config.toml
encoder_arch = "transformer"
model = "audio captioner"
dataset = "drum patterns on synthesised drum kits"
train_examples = 26041
gain_aug_db = 10
noise_aug = 0.01
input = "waveform_16khz"
tokenizer = "word"
vocab_size = 159
encoder_norm = "layernorm"
encoder_norm_position = "pre"
encoder_activation = "gelu"
encoder_mlp_ratio = 4
encoder_head_dim = 32
encoder_fused_qkv = true
encoder_bias = "all"
encoder_qk_norm = false
encoder_parallel_block = false
encoder_inner_norm = false
encoder_moe = "expert_choice"
encoder_num_experts = 16
encoder_moe_every = 2
encoder_expert_mlp_ratio = 0.5
encoder_experts_per_token = 1
encoder_shared_expert = false
encoder_wave_strides = [5, 4, 4, 2]
encoder_subsampling = 4
encoder_layers = 16
encoder_width = 160
encoder_positions = "rope"
fusion = "cross_attention"
label_smoothing = 0.05
decoder_width = 192
decoder_layers = 8
decoder_norm = "layernorm"
decoder_norm_position = "pre"
decoder_activation = "gelu"
decoder_mlp_ratio = 6
decoder_head_dim = 64
decoder_fused_qkv = true
decoder_bias = "none"
decoder_qk_norm = true
decoder_layer_scale_init = 0.1
decoder_parallel_block = false
decoder_inner_norm = false
decoder_positions = "rope"
decoder_cross_attention_every = 1
decoder_tie_embeddings = true
residual_init = "zero_last"
optimizer = "soap"
beta2 = 0.99
lr = 0.0014
beta1 = 0.95
shampoo_beta = 0.99
eps = 1e-08
precondition_frequency = 20
max_precond_dim = 1024
one_sided = true
adamw_lr_other_params = 0.0012
cautious_weight_decay = true
steps = 6000
batch_size = 48
epochs = 11.1
lr_schedule = "linear"
final_lr_fraction = 0
warmup_steps = 1200
weight_decay = 0.5
adamw_weight_decay_other_params = 0.01
Rows from block 7 of the audio encoder of a small audio captioner, named by matrix and row number. Rows with one number within an expert belong to one neuron, the router's apart. Each number is 500 + 25 x the weight over its row's rms, rounded and kept within 0 to 999. All counts start at 0. Numbers have three digits each.
After each expert's rows are labels from the 100 clips, of 14976, where the router gives the expert most weight on average: "strongest on" is what is common among them. Only what is clearly more common there than usual is listed. The data: drum patterns on synthesised drum kits.
# router: router (encoder.blocks.7.mlp.router.weight, 16x160, trained with AdamW), inputs 0-159
# up: expert up (encoder.blocks.7.mlp.up, 16x80x160), inputs 0-159
# down: expert down (encoder.blocks.7.mlp.down, 16x160x80, transposed), outputs 0-159

# expert 7
router.7:473522442523496480509486516455510509514551464507456518515511512490520486473533518445521487498520493545501487507477567552496494523480487478486495518486451479498544463447526472486479464481472473499507468534530525486520484568518484497524477520482494514500509524494551478483470482484516520511479533544482514533503507491487491513507477491499518483487475456510518516526479492517518481509486509535472537473497479458470563488504493541482485527523500480506514472462487518525508512494535487
up.0:503500490456448521531464507523452481495543504503481530536479542531552493450498514446529503483485485505516523474512506516472460513520483490492504479532514490500490461460512554529476514479500477465502491521483547515529453501533512517509496521506456525527494530474506496503488450514508509505472490494505544516498486486540495488449468518480502521541493490509532494485496499489528496544502426528519508472484508525511537522521488489507524514488494494508521486428463467489484524489510478
down.0:520483521538503532520498488498524500512513516506508510539489474544491477510488525513527455473527511492515491537471490481538519499475408524493469465533473478494512520474521472480544513473508450482458511528484507550560509495497500517495522518514485528500523482504518506488515474481494493486464513544482564491508482515493495502580523490481512528516482480535536513481483476473476534527500485478487520475463484491506518485516519502508500526459526535508505489501437503517487526499464461
strongest on: reverberation; text has "room"; text has "reverberant"; clipping

# expert 0
router.0:458493498484460499485487477533494485541508512477450488474528524467483475491519488497493547522549495511470448485536473531475481474521525502486531503477516531547527519427528498481511517513528502509481481492450462495488529472523476480545511489496490454481517540482541531472495496539495484496493482534523465497531510515512522520546508510542530501491528501487500494545472487481474490519494495484503489514470493494499512459455488477522516508502478485452528512491452546500464473466512491
up.0:565418526565494510499487515487515472503527491480478479461457509475523517502468463500484497496484517480513549508485440498526479510506522505478498507475505457522534496507548485510508499507502454486498549492467484482512479504514487515521529476493477484522505523503554492492496464539503522520488458511482503500509470488506529505495536497457495512497521497512502482467546478497508502483502500471539501447461564511504464549517513505533514501496484455490502529455525480514473499507532484
down.0:529497493552527517480477482485485467456523556482477500493493492525489515464515537481474476507508540499525488556497495500470499523516471448535440490513515508512526473505513495495493445489511491510530549510479545521499463461480488506494509474488528501515446505498506493509507513512463502528446502459461502481490493491506512480534511481460540483455497479503489505434503509516493484514444518473483533526483474519501483458516528519520526495501516543516492510474549484525482517452502502
strongest on: muffled (low-pass); half-time

# expert 11
router.11:487493506508526528508489530532523493531502493540538523496503520548484513500532521476475543527500467537560536534503533488518445537488484470517526511502509500519481513490466483508534550550518559490520507551481498489497504497554477478525487510517517487533483488505482464482473488441526503513532466491466519481490502552469490485473500499496545518488501454502528504538498528460498501474486535512529505512497492495509541506487484536463520526506459514532494499497456514502503500491496450
up.0:507504480527525522490438501502498458538504505577539473499507544531491521500528554512489482504502493524520515552523528505483479551476520476537518474501481444514461471513474509479550472542508494483502525527499503495510499524515462515546449529485499491544516517488501476497499492452509501473496525484451510496517480517499483489509518503475499481522521475480518497482459484508489530489483527458523498468475477482483525483508471496505538527453487501534484436463487489492470488511491500
down.0:459526513506530489515482489497466514485537497498474505508487535501481549464473521475471494500471495538500537466502454479501445477496499476493462529437485514511480471542486493503483534545516486528509498496487484453496485495517491452495505536549525489536498543519504524457491509509549504471517514512489542491513516509504491493482499545488495502510485431501501505488502486495528499510479509493514521482562497492533507479550481556542552497492466448491519511505515517469456486506519496
strongest on: bossa nova; ride cymbal

# expert 3
router.3:529451471535496508476507527503486477466526528497536475504464488495517481471519456479475509515534509514496496532497473452491525483535503490495467512529485529520523518462490493485493486484477487567527482493475498550477519463489486473487485536526466499480524553490529533520492474477520520499496520484571507500464494500503448477534525495501485528521510491581487477518533503516524520541503486474505504492571493533475502466478486535487532470468502525503522515477511500506479485506508519
up.0:525518506497490494487495517467464502524550493526528532510499472510519493538497492540542526538512472531546514474470518505531526504475495494508496485526437501466532461447470488498516504468521485488516447517484539520532521522494460545537519480531472464467487506545487545493482497397496527484477517521480530509517505509474465470527512509499486500488457521487507496493479494471506506511475509488484525481502488519480499542484515483502498504463484492492512456504517495519495444495519511
down.0:501489506524489529491514504465505478527476532437496521474550450523489480566516519478482507505521539466438536508534513497510498448460506506509506531518513482537490531464485463522480512510510525528462515463524458505499504489499541513487511535488497494453519493486459469538506496541505456497531532470538458506473457530484490488508488516512494531499507468505525496486485494518495512461423491485506505513481516529509482448525492519479506485508520501498519539495496499498516521485511465
strongest on: open hi-hat; one drop

# expert 5
router.5:528480527493502468482507494482557483466493500516472464545514503487495516545518511500501494513500483476501499535541482521534510459535516484488537519507476494497492483532488501487514473503472497502465546514505535511481493482465467492480503514533510421514535506493481515456536480437472490486521513481520466497492498504501514500514534501530499483473512527510486501507510483513427534554535525517444506506476464464511550488495511487481454521493526522463507469564468495484520495476489511
up.0:501492516578452480543511525478491534486513497512523522472486495497481467493495505513476471465518556515500485494494490498497463490511481516524489473467465509494495518512506480494486485482502513463514469542519463509481488460548508534487515502475463491481481458522435489539480496523460503497542529464515512527507484486529490476498514540525490483477506480457482475491434531511518532499505480454521536460497533511498516530520530506511494506535478464507541531505476557519519515533499492
down.0:547480503525422482511508509496524484479476519463506516533439522512505491540473507498496499500510523469492482541506488485509487506487509490510469550542499501538535469522522489488513489507464517490500506475519532471536522514483519513549493538501447548441491495490504504503418527508472450517525513515463519494498511512505481488513496466497499503511528464556482499529485491465552519534529484499507483505491498513514479501538479493493479518465497528514465470512522444498467502499483504
strongest on: half-time; shaker; tempo: 150 to 160 bpm

# expert 8
router.8:479556478467513477469464470507517473556504495526513476493529497530468472490476541490477515476480502544511499446485533476471521523479466476499521495497504500492542464509477470530482542499478490502448520488478496547485520524510516474506500548505522481486485541531486531496464495474511497492497531518447519512551543471478505504521527501518511495498517483492485521524470513517503547523501437484503441488512457472470512498462495486512497457498483510543498472507491526503496537505461512
up.0:518517486540476495524512519530549515509511445461548510482516459465490481552476457550546512501481473471470501517524494505489501512493509543479518511497495575520489533484507516459479496452502516513479496483509580457484481519476532502502515502502461497474495477458492494538518494520489515516488509524466533528481498506502481513470466490507522510496536542505471476512503493461481471522517493532493501528475488522491479544444528520492499492527485508479504509521475517528507479458521513
down.0:513493502538508474532484474497476487536481576520464521520542477462512453523508472482496528497503496471520483522468501508516519519451532470485502496507522517531506500538485496477493478501509531460453456510523505515473461515488512515499538530498482476459525493472494463497514499526480545517531543450514489488518466497503467457498495486521490453506494465459489525525477462489508473503532515524532475523483504475533494499468474473492468484513508509450515502532522467553498541495506524
strongest on: clipping; text has "clipped"; bossa nova

# expert 10
router.10:458532492514527502500474471463503492456480461519513463453492487532501493533484525531513490512472525492441537508480460468529503536504489478489510516468512486519527473518486510532505464518499492471513532510484508473471498491496510488532461503499484497513489489478540457531524571446477517482509474514501521495531470445540502508478520516513536487476487545491500491457520518500503473477512487487467487499554508537466485493497505517564512521492489495470478489491466514526493556497472462
up.0:497511533478494501483486476521523464513519518488475480490488536516512536482518531478503477525482466498478467514488468491450521522501453527487501461487525512537502488515518496467516528511439459555503544515465527508462533495481524522460426534502487514512439508486511496523487490510519516541425520506487516438532493511508522495459503489479492533522504506526524529461552526496502531520512495517512483499496483495523489472502470480530514498463486503493475516511512464520492481538499497
down.0:505502498457496550516496499501550492471484505472497519514521467503514507513490495516505439546470487485508505468518484468548509487507523533502487531557468561476525480507485506507539553524516502482517472478474500500528530436475501472525482473501558475487482480508468503535517494481511495484467477516507532484454489503471529488498476474514499567469499516491516483470535541513502486477508500536526488502505510514509500498492477510463493480489471546499462500486514490468448527478526551
strongest on: low tom; high tom

# expert 1
router.1:494483524498510514503516505509496490524451485488485465486546485523462477466483499524496485503547502506518547463491507524504492462517453512540508477474468523446498482547507477536519505512505493472476467505482449469538525484496510513498478502476466527483492475533532553507487484467526487468492523505506497450478512485484485517486571498473518515473490489503502513460501489505519500463504448537491517509462527527490516501549485496528517514510532505508494495501460460443549522554521483
up.0:488520540504478524510514530556481497505458469490479500482518506498489467510506520505495471521521476510518500450474479513512463474554439517549480496490483516470505452518481495534518496509537520490498483492521481470539499441508513493515473493508480505508448461490514513530474524469511499510462480504497486468482503483486545512485523509463461495487541506506478522477508505503537494467541467534511498489506507513486443530524511472525518458494492474512436498450509481455518510550473479
down.0:497501539453523567486491499520512511495508428494473432497495478525512502510510512506489500465489497520488493465488536535479470529545507516496513482522513493542486490488494459510546529482502493529463501476490513536499541462507494456451499546500516522505466491483538516506466508506563523501482502514526501456475503531481469524492485533489484482527482499562500554487563513470524485504505530500515505496492514516480521506503502527522501503488494499483539510471487503506458480470540470
strongest on: clap; march